config.yaml
encoder_kernel_size: 3
encoder_widths: [96, 192, 384]
decoder_mlp_ratio: 2
beta1: 0.8
Rows from block 9 of the image encoder of a small image captioner, named by matrix and row number. Rows with one number belong to one channel. Each number is 128 + 24 x the weight over its row's rms, rounded and kept within 0 to 255. All counts start at 0.
After each channel's rows are labels from the 100 images, of 14976, where the channel reaches its highest value: "responds to" is what is common among them; "peak on" is the class under the peak. Only what is clearly more common there than usual is listed. The data: flat shapes of many kinds, plain or patterned, on busy backdrops. In brackets: how many of the 100, against the usual share in percent.
# p10: first pointwise conv (encoder.blocks.9.p1.0.weight, 192x192x1x1), inputs 128-191
# p20: second pointwise conv (encoder.blocks.9.p2.0.weight, 192x192x1x1, transposed), outputs 128-191

p10.24 [138 106 149 118 123 105 125 172 122 148 129 146 164 116 121 121 122 151 114 151 123  77 137 101 112 120 100 133 158  90 154 176 164 113 122 110 142 128 149 157 131 123 116 125 122  97 113 100 101 119 107 134 113 130 101 118 131 171 102 146 142 131  97 101]
p20.24 [138 127 114 137 138 102 163 172 137 122 102 106 164 118 115 153 105 150 134 128  99 146 148 183 145 112  93 108 109 109 112 113 130 133 129 143 132 128 153 129 108 126 131 133 101 145 135 109 136  95 134 139 188 146 134 140  99 134 104 115 140 145 139 152]
responds to: yellow shape (80 vs 22.4); its colour: yellow (53 vs 8.7); cross (43 vs 14); star (37 vs 13.8)
peak on: cross (39 vs 0.6); star (32 vs 0.4)

p10.110 [137 128 151 126 133 121 141 145  91 148 116 136 150 139 159 125 124 129 112 125 125 149 134 116  89 140 138 178  99 116 180 155 173 132 151 126 153 125 104 125 155 116  92 136 117 131 121 162 117  99 181 142 116 145 174 114  79 130 107 177  96 132 125 166]
p20.110 [109 165 126 123 114 115 140 102 146 141 164 121 110 134 127 122 117 125 174 140 145 145 138 181 149 116 143 123 148 140  68 152  68 139  99 140 139 117 157 160 138 134 109 157 106 148  79 122  77  90 117 110 157 142 133 184 103 117  73 120 131  94 116 130]
responds to: pink shape (79 vs 21.8); gear (36 vs 14); its colour: pink (34 vs 7.9)
peak on: gear (27 vs 0.7)

p10.157 [165 112 163 153 186 129 161 118  91 123 152 132 120 126 133 158 109 136 135 133 165 129  94 140 112 147  99  93 138 129 180 147 228 153 121 160 143 120 104 123 112 158 151 137 169  97 145 139 141 139 151 164 112 115 135 141  51 148 114 147 117 136 143 150]
p20.157 [137  98 149 117 127 118  75 160 104 145 109 162 114 127 114 118 128 132  98 105 102 101 144 114 101 136 151 109 144 110 181 130 146 127 169 134 119 134 143 108 132 122  93 129 141 102 157 151 162 132 121 118 130 115 159 124 157  85 106 105 111 149 128 163]
responds to: square (63 vs 14.2); pentagon (45 vs 13.9); largest shape: square (40 vs 7.1); largest shape: pentagon (36 vs 7.8)
peak on: square (52 vs 0.8); pentagon (38 vs 0.9)

p10.140 [137 138 167 122 111 114 148 158 117 127 127 173 150 114 123 100 132 133 139 120 114  63 168 114 115  96 138  63 147 108 149 167 145 124 146 113 136 116 140 144 156 127 124  88 139 161 128 125 122 123 176 117 121 134 121 105 132 173 105 147 128 134 152 118]
p20.140 [117 124 136 134 163 136  76 135 136 130 121 143 127  91 143 136 139 132  96 119 136 133 160 125 103 156 162  98 169 107 130 125 136 111 104 131 116 123 139 124 125 134  80 152 121 108 127 113 144 181 127 111 127 141 128 117 115 142 126 107 101 152 121 152]
responds to: yellow shape (91 vs 22.4); gear (40 vs 14); its colour: yellow (39 vs 8.7); flower (35 vs 13.5)
peak on: gear (29 vs 0.7)

p10.117 [139 112 122 113 114 137 120 111  93  93 102 134 144 138 167 119 110 144 171 116 129 131  95 130 139 126 122 136  99 139 128 113 148 137 100 118 125 132 136 150 194 100 124  89  88 143 138 153 141 133  97 110 135 129 123 125 114 103 137 226 116 105 178 137]
p20.117 [133 125 100 139 118 151 138 118 143 126 205 119 133 115 155 129 117 125 138  98 131 131 176 134 116 123 117 109 126 188 136 114 118 147 107 121 106 155 120 114 180 169 136 157 112 115 118 140 159 119 126 135 114 121 140 121 107 117 134 170 114 152 103 141]
responds to: purple shape (76 vs 22.1); its colour: purple (58 vs 8.5); circle (44 vs 13.8); ring (37 vs 14.1)
peak on: circle (36 vs 0.9)

p10.137 [137 111 131 109 153 136 139 108 127 155 111 138 136 170 145 111 105  85 146 153 124 156 135 101 177 148  80 126 125 116 157 115 116 112 113 117 132 102 114 100 148 141  88 138 108 131 118 143 123 125 119  99 112 173 141 113 152  59 129 144 106 119 142 133]
p20.137 [129 142 120 121 118 137 141 149 151 122 149 133 138 136 113 131 132 143 127 121 127 162  88 157 154  70 196 129 158 127 105 117 114 138 145 111 142 102 128 132 149  89 122 106 137 153 112 138  93 104 139 134 136 141 125 147 144 151 112 129 150 126 110 136]
responds to: green shape (95 vs 22.6); its colour: green (45 vs 8.4); cross (35 vs 14)
peak on: cross (26 vs 0.6)

p10.75 [161 129 144 144 179 133 158 153 135 147 141 118 114 152 186 112 134 131 166 147 153 156 146 125 147 141 153 151 140 115 153 137 182 159 147 132 144 146 137 122 123 143 176 149 124 133 225 158 139 165 127 131 125 141 121 130 112 147 144 147 120  88 132 153]
p20.75 [106 157 138 105 125 101  90 129  80 158 156 160 116 112 110 128 147 128 136 118 130 118 102 137  86 131 144 118 168 105 178 129 162 108 172 152  92 146 129 143 109 132 148 114 155 127 159 168 178  84 138 125 116 131 167 139 189 109 152 127 159 159 102 144]
responds to: ring (57 vs 14.1); largest shape: ring (45 vs 6.3); circle (35 vs 13.8); largest shape: circle (25 vs 8)
peak on: circle (26 vs 0.9)

p10.38 [ 88  87 132 117  81 144 116 150  85 134 110 156 151 124  95  83 108 133 113 159 138 105 160 114 102 125 141 171 130 105 113 163 155 164 147 118 129 108  95 145 158 128 131  47 131 130 104 128 120  90 139 118 135 130 115  91 125 173 130 162 128 114 144 125]
p20.38 [121 150 153 163 121 154 134 127 137 118 113 130 143 105 149 134 160 135 154 149 110 128 155 122 136 133  75 131  98 136 131 122  85 153 148 154 131  85 119 129 116 109 150 137  77 135 140 138 123 125 143 142 143 147 155 163 134 145 105  99 165  94 142 153]
responds to: yellow shape (68 vs 22.4); cross (42 vs 14); its colour: yellow (28 vs 8.7)
peak on: cross (34 vs 0.6)

p10.160 [128 134 122 123 126 130 133  44 126 111 109  36 140 109 132  91 128 102 110 130 131 139 117 127 119 103 125 157 149 122 123  70 119  62 117 169 122  84 126 131 129 115 116  91 113 163 112 106 118 121 148 132 117 100 115 137 132  90 127 150 114 117 139 118]
p20.160 [151 120 110 128 126 124 127 123 139 148 136 118 112 134 124 128 130 136 117 131 142 165 137 113 135 130 137 111 143 108 125 122 134  94 132 131 134 103 143 127  55 102 136 125 156 141 152  92 134 146 114 143 133 142 119 116 117 125 153 104 126 143 107  95]
responds to: black shape (61 vs 22.2); ring (42 vs 14.1); its colour: black (42 vs 8.4); largest shape: ring (32 vs 6.3)
peak on: ring (29 vs 0.6)

p10.154 [104 106 158 142 137 161 127 128 123 154 144 161 141 147  84 114 133 147 110 148 104  89 185 112 111 147  66 113 160 114 123 136 115 135 154 134 103 127 145 126 175 136 113 110 160 114  90 163 167 106 140 123 113 137 141 103 181 128  85 115 156 166 116 129]
p20.154 [110 123 132 120 137 135  69 101 117 107 120 127  84 106 131 133 118 142 108  97 171 136 131 161 131 119 169 104 166 123 135 106 114 118 108 124 112 123 137 122 124 124 107 160 118 129 104  92 148 143 124 149 137 128 166 139  85 135 117 132 104 157 130 137]
responds to: triangle (46 vs 14); brown shape (45 vs 22.3); star (41 vs 13.8)
peak on: triangle (43 vs 0.6); star (33 vs 0.4)

p10.106 [141 119 151 142 178 121 122 149 127 127 132 145 150 158 163 147 138 158 119 123 142 141 128 132 150 128 101 122 109 111 196 133 176 155 147 137 138 160 118 124 157 147 135 161 122 135 148 180 109 151 126 124 121 145 177 121 112 148 124 166  95 119 143 182]
p20.106 [130 146 126 143 144 156 125 153 160 127 125 142 135 119 157  98 109 127 114 117 120 118 139 137 100 133 132  71 135 128 178 104 164 150 133 123 149 139 140 114 117 148 112 105 170 109 162  89 175 137 128 145 124 139 161 146 141 125 148 133 128 166 122 162]
responds to: gear (51 vs 14); pink shape (47 vs 21.8); its colour: pink (25 vs 7.9)
peak on: gear (38 vs 0.7)

p10.145 [122 154 154 111 124 105 123 111 143 143 132 112  72 108 121  92 146 113 159 118 151 136  91 120 103 132  82 142 106 116 168 121 162 136 105 104 104 132 148 134 104 114 121 105 130 147 110 108 125 140  73 124  95 121 161 112 110 139 133 103 133 126 104 114]
p20.145 [115 136 115  97 116 160 120  97 135 158 146 145 106 112  92 120 127 123 140 119 140 136 138 181 170 105 182  90 182 175 126 123 125 122 148 137 160 111 143 129 120 148 103 151 116 120 117 134 102  98 126 115 156 117 147 164 122 122 112 127 145 114 135 185]
responds to: pink shape (57 vs 21.8); hexagon (48 vs 13.6); its colour: pink (47 vs 7.9); largest shape: hexagon (44 vs 8)
peak on: hexagon (43 vs 1); pentagon (37 vs 0.9)

p10.72 [127 104 129 113  74 105 114 154  74 113 108 125 121 114  95 110 115 124 121 101 144 135 122 106 100 118 130 135  85 105 150 140 138 115 130 118 144 112 147 137 144 103  92 122 108  88  82 130 101 111 157  94  84 119 138 117  83 137  87 156 126 109 118 102]
p20.72 [150 131 121 110 177 129 127 158 139 118 132  88 170 126 114 117 141 132 115 116 110 125 162 157 137 130  74 129  99  96 101 128 107 129 119 120 162 133 103 126 102  61 146 157 118 137 113 117 109 122 114 148 145 127 118 159 123 130 128 100 116 113 131 131]
responds to: brown shape (54 vs 22.3); cross (48 vs 14); its colour: brown (43 vs 8.3); star (42 vs 13.8)
peak on: cross (47 vs 0.6); star (39 vs 0.4)

p10.5 [122 120 122 132 123 173 167 131 141 137 121 108  93 145 155 111  89 126 112 100 114 135 142  91 198 137  77 137 148  95 128 133 138  95 123 119  88 106  79 152 123 117 162 139 162 131 154 123 131  91  99 110 146 142 115  91 129 152 164 118 130 102 110 116]
p20.5 [124 149 117 141 127 172  99 120 128 125 162  75 155 101 139  82 137 111  88 154 131 196 170 207 138 120 111 104 114 155 137 139 116 113 103  83 116 156 102  74 145 100  91 183 117 119 119 115 147 123  83 130  78 127 150 176 113 117 119 105 104 129 140 141]
responds to: count: five (40 vs 18.1); circle (36 vs 13.8); hexagon (34 vs 13.6)
peak on: circle (29 vs 0.9)

p10.108 [148 116 133 122 211 118 143 142 106 145 113 144 127 112 119 135 148 141 138 122 158 124 133  90 108 131 102 152 103 127  88 134 162 128 121 124 128 118 109 124 113 115 165 126 119 148 141 117 153 155  80 137 131 115  84 104 123 131 123 125 110  83 110 112]
p20.108 [148 127 114 114 171 121  99 171  87 147 156 109 162 126  96 134 173 119 112 128 114  99 134 100 119 121  97  85 109 105 132 135 112 106 143 106 138 160 136 120 137  98  80 119 126  93 160 145 149 120 107 121  77 123  66  82 128 125 112 115 143 106 131 101]
responds to: square (65 vs 14.2); largest shape: square (44 vs 7.1)
peak on: square (47 vs 0.8)

p10.64 [136 118 109 155 140 111 131 109  93 124 100 143 144 114  95 120 121 150 147 123 100 129 107 132 118 104 133 141 141 139 133 132  86 126 116 145 117 103 170 114 202 146  75 103 122 102  93 128  97 104 125 152  80 120 106  98 129 111 116 159 147 163 138 107]
p20.64 [118 134 121 102  85 137 125 107 103 117 123 135 101 138  84 116 131 145 151 139  97 138 144 167 164  66 126  86 105 102  74 123 117 155 135 151 147 103 139 131 112  91 101 140 145 127 141 148 125  83 163  75 117 108  87 154 124 126  85 116 118  86 109 102]
responds to: triangle (44 vs 14); star (37 vs 13.8); largest shape: triangle (29 vs 5.3); largest shape: star (27 vs 3.9)
peak on: star (32 vs 0.4); triangle (32 vs 0.6)

p10.52 [126 110 140 123 168 104 124 139 128 130  81 140 134 132 109  54 123 137 133 110 145 136  99  97  91 116 106 151 130  91 178 145 137 130 108 125 103 107 148 105 183  83  99 132 130  81 110 122 130  84 139 142  98 155 129  69 149 122 131 132 139 109 117 127]
p20.52 [141 154 112 140  70 131 110 106  74 109 152 122 106 148 110 128 121 138 134 123  79 155 144 155 168  95 123  89 106 163 137 118 132 141 161 108 125 118 144 126 124 129 115 125 141 105 148 142 147  71 134 120 102  88 114 169 161 130  94 124 152 103 166 108]
responds to: green shape (52 vs 22.6); star (41 vs 13.8); its colour: green (35 vs 8.4); largest shape: star (31 vs 3.9)
peak on: star (35 vs 0.4); triangle (25 vs 0.6)

p10.78 [118 126 124 125 111 133 121  32 119 119 105  48 139 114 135 108 128 109 113 148 114 132 135 130  93 100 147 142 171 134 112  74 164 107 120 152 135 101 119 127 131 139 141 101 109 155 117 121 139 121 164 110 115  84  70 138 116  41 106 164 114 128 154 125]
p20.78 [141 147  87 105 128 136 105 113 145 148 127 104 109 120 135 125  97 133 108 122 143 136 127 118 137 104 142 121 127 137 134 142 137 146 141 122 146 129 146 102  91 148 118 141 157 113 143 123 136 121 110 127 126 135 135 131 155 130 142 113 140 129 109 125]
responds to: purple shape (98 vs 22.1); its colour: purple (44 vs 8.5); gear (41 vs 14)
peak on: gear (28 vs 0.7)

p10.79 [134 151 119 147 167 144 175 117 128 116 154 119 115 116 154 140 151 122 122 133 105 137 129 127 131 135 118 121 177 131 150 125 207 119 141 171 129 133 132 129 128 128 154 145 166 112 138 129 152 134 106 173 125 133 131 120  96 130 111 131 109 145 155 128]
p20.79 [126 142 156 121 123 190  90 110 135 127 189 128 166 113 126 143 151 105 129 148 138 149 130 168 153 124 145 103 129 164 125 128 108 120 125 123 129 146 156 126 110 105 120 147 106 132 128 112  81 122 122 121  89 127 137 166  98 147 131 108 145  87 129  73]
responds to: square (75 vs 14.2); largest shape: square (43 vs 7.1)
peak on: square (57 vs 0.8)

p10.94 [127 151 155 116 144 146 173 130 160 185 106 142 123 135 167 134 146 132 146 100 183 161 119 128 152 140 179 160  96 126 132 148 110 112 136 146 109 142 111 164 133 153 142 131 114 127 162 147 137 131 168 127 167 149 134 135 138 178 147 134 121  94 117 142]
p20.94 [134  98  97 162 142 145 137 132 120 159 189 130 119 106 132 115 130 145 123 121  93 137 125 141 115 179 131 109 120 190 125 123  91  94 123 127 128 120 105 111 145 122 131 135 109 152 132 182 135 135 147 142 156 120 132 172 125 110 143 121 116 124 143 125]
responds to: ring (88 vs 14.1); largest shape: ring (57 vs 6.3)
peak on: ring (30 vs 0.6)

p10.124 [174 113 116 128 113 138 171 123 114 140 118 149 115 123 169 106  85 127 115 109 135 114  79 126 159 143  84 123 122 103 137 134 174  79  96 117  98 110 114 119 147 124 135 130 125 111 116  99  85 112 116  75 129 143  91 141  68 111 105 133 107 107 113 111]
p20.124 [159 107 132 111 146 139 128 151 132 142  95 141 113 130  95 160 144 130 148 120 130 125 134 144  79 153 151  73 127  98 112 125  85  86 127 137 140 116 135 164 109 129 132 124 106 135 155 107 143 157 123 160 129 129 127 109  94 144 108  54 110 110 120 118]
responds to: square (53 vs 14.2); pentagon (52 vs 13.9); largest shape: pentagon (36 vs 7.8); largest shape: square (34 vs 7.1)
peak on: square (45 vs 0.8); pentagon (44 vs 0.9)

p10.188 [132 105 131 118 123 125 164 175 100 134 128 141 135 127 129 115 117 181 129  95 146  80 150 126 115 117 105 117 159 112 118 138 157 122 144 145 148 150 156 148 142 143 170  96 114 124 119  96 126 104 123 116 130 146 127 107 117 142 135 143  97 125 155 114]
p20.188 [123  88  97 200 117 120 115  97  78 151 127 157 159 152 147 139 115 132 126 108  98 117 125 100 127 138  96 146  91 143 112 161 124 124 175 139 105 112 115 136  69  99 163 118 121 121 121 135 132 111 136  73 132 108 135 101 136 106 115 153 146 107 156  92]
responds to: brown shape (47 vs 22.3); gear (34 vs 14)
peak on: gear (26 vs 0.7)

p10.100 [177 140 142 140 142 110 117 125 115 141 150 138 103 132 138 130 110 117 171 112 129 159 138 124 138 122 114  94 140 112 129 132 123 118 151 114 155 124  99 126 133 125  94 187 117 137 108 138 128 140 178 126 108 123 134 130 112  48 118 106 135 123 118 131]
p20.100 [113 120 111 112 135 119 132 182 125 131 114 100 128 111 110 129 134 146 136 150  93 152 128 127 147 142 112 119 116 118 151 127 122 134 149 128 121 112 109 124 184 140 120 117 130 140 156 123 135 132 130 140 111 137 113 120 155 118 156 116 132 138 124 112]
responds to: green shape (86 vs 22.6); flower (46 vs 13.5); its colour: green (43 vs 8.4); star (32 vs 13.8)
peak on: flower (34 vs 0.4); star (25 vs 0.4)

p10.49 [121 155 175 122 143 123 162 138 124 113 136 147 123 134 159 147 133 124 154 155 171 137 128 155 121 134 110 149  87 147 168 142 171 156 119 113 112 148 153 147 128 149 130 107 121 132 138 141 102 159 113 105 126 118 147 159 114 121 118 142 102 110 132 154]
p20.49 [135 132 144 118 103  83 103 131 106 126  83 129 139 120 143 116 120 142 124 122 138 124 101 114  81 115 111 160 122  90 149 136 155 138 136 124 128 121 129 114  98  86 127  98 152 127 119 155 151 129 131  85 122 114 116  95 180 120 133 120 137 166 113  90]
responds to: pink shape (46 vs 21.8); hexagon (40 vs 13.6); its colour: pink (36 vs 7.9); largest shape: hexagon (32 vs 8)
peak on: hexagon (33 vs 1)

p10.46 [119  92 136  98 134 124 117 143 103 119  83 115 145 111 130  91  92 147 156 120 137 113 121 130 102 114 107 151 132 102 157 123 126 151 111 148  81 113 139 111 153 107 119  95  74 138 138 135 131 128 125  82  82 101 126 131 138 119 100 207 125 122 149 113]
p20.46 [117 120 119 145 127 114 119 125 129 138 119 127 101 112 137 118 149 155 136 140 169 158  80 145 126 141 121 163 142  99 127 102 121 102 129 173 120 115 145 138  64  85 127  98 162 162 117 142 119 134 148  80 195 159 105 148 129 127 117 100 122 150 114  89]
responds to: purple shape (65 vs 22.1); its colour: purple (58 vs 8.5); hexagon (36 vs 13.6); pentagon (34 vs 13.9)
peak on: pentagon (28 vs 0.9); hexagon (28 vs 1)

p10.42 [118 114 130 144 118 133 123  49 107 139 123  32 119 132 127  99 144  61 107 149 139 144 107 131 128 114 140 160 146 123 119  80 147  92 124 136 110  87 120 117 116 133 130  89 114 152 136  93 101 147 114 131 130  95 118 137 126 127 151 108 114 124 131 118]
p20.42 [115 117 106 143 120 107 164 101 133 106 118  91 129 123 125 108 110 122 128 111 127 132 127 121 125 135 162 117 123 128 111 124 105 154 131 122 139 140 112 104 150 160  98 115 137 142 103 136 117 102 124 104 144 103 136 136 125 123 106 140 152 110 134 134]
responds to: grey shape (95 vs 22.1); its colour: grey (78 vs 8); circle (48 vs 13.8); largest shape: circle (38 vs 8)
peak on: circle (41 vs 0.9); hexagon (34 vs 1)

p10.181 [125 115 136 128 136 138 113 136 146 117 171 157 172 143 149 120  93 129 120 139 152 124 179 130 126 128 127 155 119  82 130 154 127 129 170 127 135 110 142 136 154 138 147 131 185 145 168 139 176 127 158 127 186 142 148 114 111 171 133 144 158  99 151 146]
p20.181 [104 157 125 110 133 113 110 111 151 109  82 102 131 113 137 126 117 118 120 142 146 148 174 123 127 110 154  77 162  86 145 123 170 132 123  79 135 127 146 143 125 154 115 137 157  80 112  87 141 127 119 125 104 159 149 109 108 135 121 138 119 157  98 139]
responds to: ring (49 vs 14.1); yellow shape (45 vs 22.4); circle (43 vs 13.8); largest shape: circle (33 vs 8)
peak on: circle (39 vs 0.9)

p10.178 [117 120 117  91 101 113 115 177 126 162  93 126 152 126 117 108 123 146 146 139 139 118 138 113 130 138 124 151 149  97 115 143 105 122 112  81 110  86 119 125 134  97 101 153  91 123 108 102  76  97  91 102 111 132  82 118 155 125 115 115 154  97  95 117]
p20.178 [147 116 140 144 140 150 131 177 107 126 126 108 177 144 144 158 162 132 140 125 103 126 138 146 159 131 101 134  85 135 108 131 142 128 150 108 138 109 101 121 129  81 164 126 114 128 156 127 119 149 112 155 142 117 122 125 103 155 132  84 102  85 172 129]
responds to: count: one (51 vs 20.4); bar (35 vs 13.9); its colour: orange (26 vs 8.6); largest shape: crescent (25 vs 2.8)
peak on: crescent (28 vs 0.3); bar (27 vs 0.3)

p10.19 [124 148 153 131 158 131 128 170 125 132 120 134 162 113 126 114  71 138 140 139 141 128 139  99 104 139 117 173 139  76 138 177 136 134 120 102 107 123  72 141 155 109 157 143 154 119 132 135 109 130 103  88 122 146 109  78 116 153 122 143 179  98 143 143]
p20.19 [140 123 142  97 103 130 104 132 107 137 155 138 116 145 119 138 134 106 102 129  80 126  86 118  92 132 149 158 131 142 168 153 163 141 159 123 118 140  97  96 119 137 126 111 150 146 171 144 183 131 120 105 128  94 166 131 153 104 152 149 167 152 134 122]
responds to: blue shape (100 vs 22.4); its colour: blue (78 vs 8.6); largest shape: pentagon (25 vs 7.8)
peak on: pentagon (28 vs 0.9)

p10.184 [141  97 119 133 102 112  82 150  67 112 109 128 156 112 133 120 122 134 136 196 145 133 129 107 129 163 119 124 125 118 157 149 170 193 153 141 125 146  94 109 115  97 137 165 108 135 141 140  78 117 123  99 117 117 129 117  81 105 152 136 157 139 118 117]
p20.184 [137 130 114 112  95 179  85  95 134 143 134 143 105  96  99  99 134 152 115  99 129 117 130 109 101 138 111 124 160 140 177 115 126 148 134 120  71 147 102  95 124 112 115 125 135 113 130 153 106  78 158 139  85 105 143 121 159 123 133 111 124 101  99 128]
responds to: red shape (57 vs 21.7); cross (40 vs 14); flower (34 vs 13.5)
peak on: cross (29 vs 0.6)

p10.87 [138 115 105 138  97 154 121 164 104 134  74 101 135 120 121 124 133 140 128 142 154 149 124 118 134 129  99 147 145 134 146 137 167 156 107 158 152 131 112 170 181  88 110 130  60 116 140 117  58 100  97 142 112 134  97 129 102 154 105 164 134 108 116 117]
p20.87 [106 129 120 110 117 142  96 135 159 101 132  96 130  77 129 128 110 146 154 133 114 123 143 148 132  96 172 160 120 126 158 123 124 147 155 137  93 120 149 160 157 131 133 147 126 131 103 154  97 112 142 119 129 128 194 151 149 163 146 186 148 118  98 113]
responds to: blue shape (68 vs 22.4); its colour: blue (52 vs 8.6); square (44 vs 14.2); cross (38 vs 14)
peak on: square (40 vs 0.8); cross (29 vs 0.6)

p10.89 [127 119  89 134 118 131 121 147 129 144 172 127 120 125 143 139  62 128  97 131 129 122 136  92 147 142 144 115 134  53 100 117 132 119 140 137 159 100 116 138  97 107 150 123 172 141 142 135 171 136 134 132 156 128 110  87  64 143 129 110 114 133 153 129]
p20.89 [143 138 182 103 120 108 164 110 189 116 145 172  97 121 119 161 118 161 190 133 156 110  85 120  86 113 148 118 159 131 143 116 116 166 137 148 154 111 159 167 139 125 149 110  96 145 116 151 119 120 175 135 132 161 152 122 113 191 122 123 143  89  85 103]
responds to: blue shape (55 vs 22.4); circle (52 vs 13.8); count: five (38 vs 18.1); largest shape: circle (26 vs 8)
peak on: circle (40 vs 0.9)

p10.147 [155 128 165 121 142 128 159 172 126 113 143 144 184 106 158 112 149 163 101 146 123 111 131 108 105  90 122 146 157 106 169 163 189 145 120 137 143 139 101 144 132 142 137 114 150 114 103  88 103  98 162 136 132 114 112 144 106 169  98 163 122 100 154  78]
p20.147 [109 103 118 151 117 125  93 132  94 127  76 134 112 126 138 139 133 163 122 110 127 125 169 146 133 139  90  97 127 140 162 108 152  82 140 143 116 131 109 126  82 115 150 158 135 108 152 117 149 139 129 175 135 125 142 119 141 155 152 128 122 158 119 164]
responds to: yellow shape (65 vs 22.4); gear (56 vs 14); cross (32 vs 14); largest shape: gear (27 vs 6)
peak on: gear (48 vs 0.7); cross (26 vs 0.6)

p10.62 [126 137 121 133 107 145 111 146 122 133 103 142 140 160 126  82  80 111 123 138  94 111 154  89 142 161 100 118 129  99 147 161 113 126 149 111 117 124 102 123 150 103 110 127 106  96 122 107 121  84  99 103 133 150 124  74 118 119 147 144 141 140 104 103]
p20.62 [108 124 108  73 113 119  60 109  97 105 111 103  89 103 118 119 105  95  87 120 116 148 160 148 126 118 144 156 156 129 137 139 162 148 188 110  81 147  92  86 123 138 151 159 179  96 141 125 166 114 132 106  92 119 117 103 110  93 141 145 133 171  98 117]
responds to: red shape (81 vs 21.7); square (43 vs 14.2); its colour: red (36 vs 8.2); largest shape: square (26 vs 7.1)
peak on: square (33 vs 0.8)

p10.9 [170  87 117 131 124 139 117 111 118 119 113 129 125 144 173 105  81 120 123 126 115 121 128  89 135 137 125  92 104 105 121 110 146  92 136 108 130 123  82 126 125 103 151 114 105 143 158 126  99  98 105 128 123 118  93 115  91 116 122 145 129 155 137  91]
p20.9 [175 146 155 138 102 141  91 120  86 118 115 115 128 118 128 109 130 102 116  67 130  91 158  85 133 109 134 171 139 150 134 120 127 152 158 167 134 112  89  72 138 159 122 148 124 151 177 152  76  76 121 110 122  43 135 122 153 126 144 150 110 121 163 132]
responds to: purple shape (67 vs 22.1); circle (49 vs 13.8); its colour: purple (45 vs 8.5); ring (39 vs 14.1)
peak on: circle (39 vs 0.9)

p10.91 [135  91 140 141  89 180 120 123 121 129 110 139 175 189 140  81  71 124 124 113 117 111 142  92 152 196  89 106 127 100 153 138 159 131 153 124  93 118  85 126 187 134 127 122  87 113 138 143 108  97 122 116 142 179 122 102 140 145 161 158 129 110 136 138]
p20.91 [106 141  83 128 131 131 102 113 145 142 126  98  86 105 136  75 112 122 106  96 136 129 130 134 129 132 159 151 159 119 157 112 192 108 138 120 155 157 102  93 116 137  95 121 180 111 124 125 176 140 125 130 124 125 113  85 129 103 152 153  98 182  85 160]
responds to: purple shape (58 vs 22.1); cross (35 vs 14); square (35 vs 14.2)
peak on: square (29 vs 0.8)

p10.173 [121 128 129 113 109 131 124 100  69 121 133  40 143 126 126 113 109 123 110 114 156 152 148  98 141 124 127 158 158  80  86  88 134  98 122 112  83  89  83 125  79 100 127 132 127 103 117  71 123 141 138 133 107  88 110  97 113 148 105 115 144 136 102 104]
p20.173 [131  84 154  81 117 128 103 134  74 118 136 103 120 155  75 148 137 117 129 126 119  88 119 135 150 155  54 133  70 138 122 131 150 118 120  77  88 132 118 161 124 111 200 174 132 127 120 179 113 127 151  95 107 136 154 142 145 123 161 140 122 135 145 167]
responds to: grey shape (84 vs 22.1); its colour: grey (74 vs 8); circle (46 vs 13.8); largest shape: circle (38 vs 8)
peak on: circle (40 vs 0.9); hexagon (33 vs 1)

p10.148 [146  82 152 119 103 174 141 175 146 126  76 146 134 150 139 111 112 137 104 133 117 118 135 115 159 170 120  90 132 103 139 172 174 130 154 101  94 127 142 132 115 124 167 138  98 140 158 104  71  78  98  96 125 171 116 118 135 150 139 115 117 122 124 121]
p20.148 [119  74  91 166 130 144 128 162 131 121 131  76 118 107 138  63 132 157  94  83 122  98 144 107 151 106 186 147 131 146 131 101 130 107 146 117 145 133 117  90 165 122  89 118 137 143 141 129 160 131 117 108 144 119  76 121 147  99  94 145  88 147 152 142]
responds to: gear (50 vs 14); brown shape (45 vs 22.3); count: five (38 vs 18.1); hexagon (34 vs 13.6)
peak on: gear (34 vs 0.7)

p10.156 [114  92 114 112  85 121 118 117 115 141 123 126 104 113 124  83 126 127 134  99 128  77 146 132 130 128 138 147 127 114  68 113  86 100 122 123  99 108 130 104 121 127 149  28 127 104 117 103 134  93 105 131 144 113 116 100 120 141 146 103 143 143 118  77]
p20.156 [150 133 121 142 125 142 141 124 130 147 134 123 107 158 159  93 110 132 121 100 143 146 127 149 123 137 107 145 144 135 157 141 135 142 140 130 139 100 120 100 149 123 102 130 161 153 151 145 176 140 162 136 131  84 140 144 172 110 102  97 118 136 137 152]
responds to: ellipse (95 vs 13.2); largest shape: ellipse (56 vs 4)
peak on: ellipse (91 vs 0.4)

p10.103 [123 122 102 115  94 120  96 164 123 121 130 121 130 139 152  95  84 114 117 115 134 133 127  95 126 147 129 134 106  78 116 136 126 114 125  80 104 104  80 102 155 115 113 148 147 111 135 117 168 110 153  95 162 113 110 103 120 113 136 126 146 103 112 108]
p20.103 [145 104 111 168 137 158 147 129 162 142  91 123 110 113 160 130  97 137 137 132 143 131 110 124 135 155 127 113 131 142  99  88 107 132 101 156 136  58 151 125 146 152 136  83  51 157 114 115 150 135 139 148 148 153 134 112 101 138 130  59 100 100  91 145]
responds to: ellipse (55 vs 13.2); red shape (44 vs 21.7); circle (36 vs 13.8); largest shape: circle (27 vs 8)
peak on: ellipse (47 vs 0.4); circle (28 vs 0.9)

p10.25 [135 111 122 117 116 107 128 137  97 133  92 128 112 107 126 103 130 162 130  90 158 118  92  89 102 112 112 143 111  86 151 142 167 102 122  82 121 108 119 112 105 123 122 114 127  74 112 110  80 121 108  93 105 118 124 110 116 122 106 117 114  94 130 111]
p20.25 [128 102 150 109 171 104 126 162 110 114 127 117 171 115  82 142 155 133 125  98  92 111 130 140 115 112 113 120 109 138 137  92 120  89  92 141 146 108  84 139 126  78 146 146  98 141 135 129  81 114 139 149 140 122 103 130 100 171 111  86 107 136 116 151]
responds to: count: one (46 vs 20.4); hexagon (43 vs 13.6); largest shape: hexagon (42 vs 8); pentagon (33 vs 13.9)
peak on: hexagon (42 vs 1); pentagon (30 vs 0.9)